config.yaml
arch: "transformer_decoder"
model: "autoregressive pixel model"
dataset: "scattered letters and digits in many colours"
train_examples: 48750
image_size: 16
horizontal_flip: false
levels_per_channel: 4
vocab_size: 65
width: 128
layers: 12
norm: "layernorm"
norm_position: "pre"
hidden_act: "gelu"
mlp_ratio: 2
head_dim: 16
fused_qkv: false
bias: "qkv"
qk_norm: true
parallel_block: false
dropout: 0.1
inner_norm: false
positions: "learned"
tie_word_embeddings: true
init: "orthogonal"
residual_init: "none"
optimizer: "soap"
beta2: 0.95
learning_rate: 0.0019
beta1: 0.95
shampoo_beta: 0.95
eps: 1e-08
precondition_frequency: 32
max_precond_dim: 1024
one_sided: false
adamw_lr_other_params: 0.0014
max_grad_norm: 1.0
ema_decay: 0.995
max_steps: 13900
batch_size: 128
epochs: 36.5
lr_schedule: "cosine"
final_lr_fraction: 0
warmup_steps: 410
weight_decay: 0.05
adamw_weight_decay_other_params: 0
Rows from block 8, named by matrix and row number. Rows with one number belong to one attention dimension. Each number is 128 + 32 x the weight over its row's rms, rounded and kept within 0 to 255. All counts start at 0. After the name is the row's rms in percent of the matrix's.
# v: attention value (model.blocks.8.attn.v.weight, 128x128), inputs 0-127
# proj: attention output (model.blocks.8.attn.proj.weight, 128x128, transposed), outputs 0-127
v.46 102 [125 133  94 106 100 147 162 127  88 100 110  99  95  85 142 146 141 161  89  60 125 186  83 116 172 138 123 119 121 123  83 170 113 190 170  96  92 129  89 125 151 158 126 153 151 141 192 105 133 199 192 192 117  91 105 138 177 154 107 130 132  89 124 179  98 153 138 100 138 187 121 117 139 123 123 114 136  82 134 152 199 137 152  87 164 159  95 151 113 194 105 138 151 115 157 153 133  84 115 185 113 119 138 109 177 195  62 110  98 119  89 137  96  98 112 160 106 121 126 156  78 123 136  65 127 100 134 100]
v.47 103 [145  77 174 153 150 123 174  78 153 169 125  92  82 172 153 188 116  68  95 143  98  91 172 126 133 168 110 133  97  93  80 143 126 183  51 113  95  86  89 136 202 160  81 133 175 126 134 185  62 115 142  78 134 129 125  95  97 144 136 124 136 185 153 117 129 142 153 134  59 147 145 100 116 129  82 137 131 163  48 151  78  64 120 142 157  88 128 104 105 114 140 175 126 173 146 131 145 121 127 168 131 117  91 105 122 133 111 171 101  79 152 130 144 159 142 147 110 147 140 115 161 106 124 165 100 135 166 109]
v.48 102 [102 126 190 141 145 179 149  99 136 135 176 174  89 145  87  80 115 109 104 119 174 178 166 131 121 174 100 118 162 155 156 146  66 136  46  56 106 148 114 140 170 162 125 122  61 105 130 119 173 118 123 109 114 115 144  98  81 157  99 124  58 130  90 153 190 121 136 145 161 141 143 105 141 118 149  67 104 153 105 120 110 164  94  92 182 125 134  99 109  79 169 139  71 121 134 106 159 134 127 119 116 105  99 131 146 112  99 150 103  75 166  86  97 122 130 129 205  66 147 127 131  95 185 127 163 151  92 143]
v.49 103 [124 186 130 118 117 209 196 190 120 100 123 151 116 163 115 127 150  79  88 118  97 164 156 111 119 174 155  96 119 112 104 110  93 107 142 150 106 150 129 133 170 109 132 113  73  88 179 119  80 152 160 166 174 103 162  76 104 107 182 139 147 148  92 137 144  76 138 137 173 131  81 144  99 114 123 107 124 195 107 118 160 110 163 122 150 145 119 110 109 147  95  63 134 173  88 152  91 133  77 119  67 163 127 169  77  86 143 125 140 149  96 130 110 148  82  74 110 100 194 147 184 162 124  78 113 125 162 137]
v.50 092 [143 126  52 139 144 104 106 144  87  76 158 180 101 134 152 105 132 125 102  38 162 176 106 117 192 145  78 147 146 194 112 151 132 118 173  87 160 184 174 143 123 198  83 113 106 148 103 115  46 116 121 162 135 134 134 167 156  89 169 159 152 118 143 117 111 155 131 138 191 133 212  80 102  86 126 170 146 150 148 120  93  88 148 112 127 151 194 101 134 112  99 128 140 111 171 149 150 124 109 120 128 114 108 105 136  95 102 137  83 147  96 176 149 121  84 100 124 121 111 142 181 145  89 120 143  91 127 105]
proj.46 099 [150 119 139 123 141 132 130 131 164 145 132 114 177 115 121 159 130 107 115 149 110  94 177 111  85 150 129 139 108 118 139  99 136  93 149 173 110 144 143 156  91 150 122 104 111 135 139 132  93 167  93  74  86 103 133 107 145  99 181 112 168 146 144 148 119 105 130 181 136  92 124 102  86  92 118 149  91 166 138  87 120 120 136 197 172 101 119 138 100  25 157  62 177 158 149 154 123 168  86  95 158 100 124 123 155  87 102 162  87 185 163 173 145  72 163  89 167 181 196  76 101 128 109 181 122 216 134 141]
proj.47 100 [105 166  88 128 153 164 122 170 127 113 132 165  98 129 133 105 153 178 111  98 131 134 166 155 160 111 150 214 173 140 135 229  91 126 146  57 171 128 155 143 102 118 107 103  40 160 131 112  94 101  86 103 155 125 190 158 167 131 135  93 110 104 124 120 135 111 140  98 137 147 164 124 140 139 109 127 119 143 183 133 118 111 134 124  91 130 164 181 162 143 124  85  86 130 160 156  65 124  97 131 142 150 135  72 101 189 182 137  97 155  90 139 104 100 141 189 138  80 168 145 140 169 134  78 169 127  84  88]
proj.48 100 [169 188  55 113  87 136 135 178 117 108 130 118 102 109 139 129 190 148 161 127  90 163 127 199 144 124 118 145  88  94 139  80 110 104 132 101 166 130 145 123  95  96 123 191  77 183 134 144 119 145 115 143 148 134  58 139 198  69  88  97 139 149 199 116  93 125 155 118 118 118  96 125 131 151 138 123 176  76 141 130 195 117 132 171 140  82 108  97  91 115  88 151 131 176 161 106  39 139 118  85  85 106 171  93 170 164 121 112 108 106 130 169 130 139 166 155 126 165 111 141 124 123 146 155  99 119 151  84]
proj.49 105 [117 121 168 160  77 151 130 137  91 158 133 116 147 128  61 123 152 172 101 111  43 129 145 144 151  98  83 151 196 156  87  90  85 112 142 112 180  76 116 105  89 151 116 108 149 156  75 143 100 130 103 138  96 193 124 128 129 147  84 146  96 134 180  75 141 202 141 101 138 104 146 174 108 132 176 105 107 151 142 128 123 107  57 130  58 150 105  88 133 142 152 109 131  81 118 161 101 137 170 119 140 107  76  74 161 128 188 114 150 136 124 169 118  54 125 144 127 123 163 168 125 144 123 165  94 186 121 134]
proj.50 095 [151 146 166 195 133 176 130 111  99 161  97 106 126  59  71 122 100 144 161 128 134 138 100 182 109 120 149 102 119  78  99 103  92 109 111 120  87 169 132  73 126  49 134  65 166 103 103 153 164 113 123  88 154 172  95 140 134 171 132 134 125 117 116 141 173 138  88 142  49 154 118 123  93 163 139 110 171  88  99 128 111 121 133 164 153  86 151 113  97 134 136 117 103 121  99 177  65 118 134 204 115 124 120 132 105 153 154 135 158 134 190 138  74  89 105 119 163 126 134  97 100 209 158 110  98 123  54 114]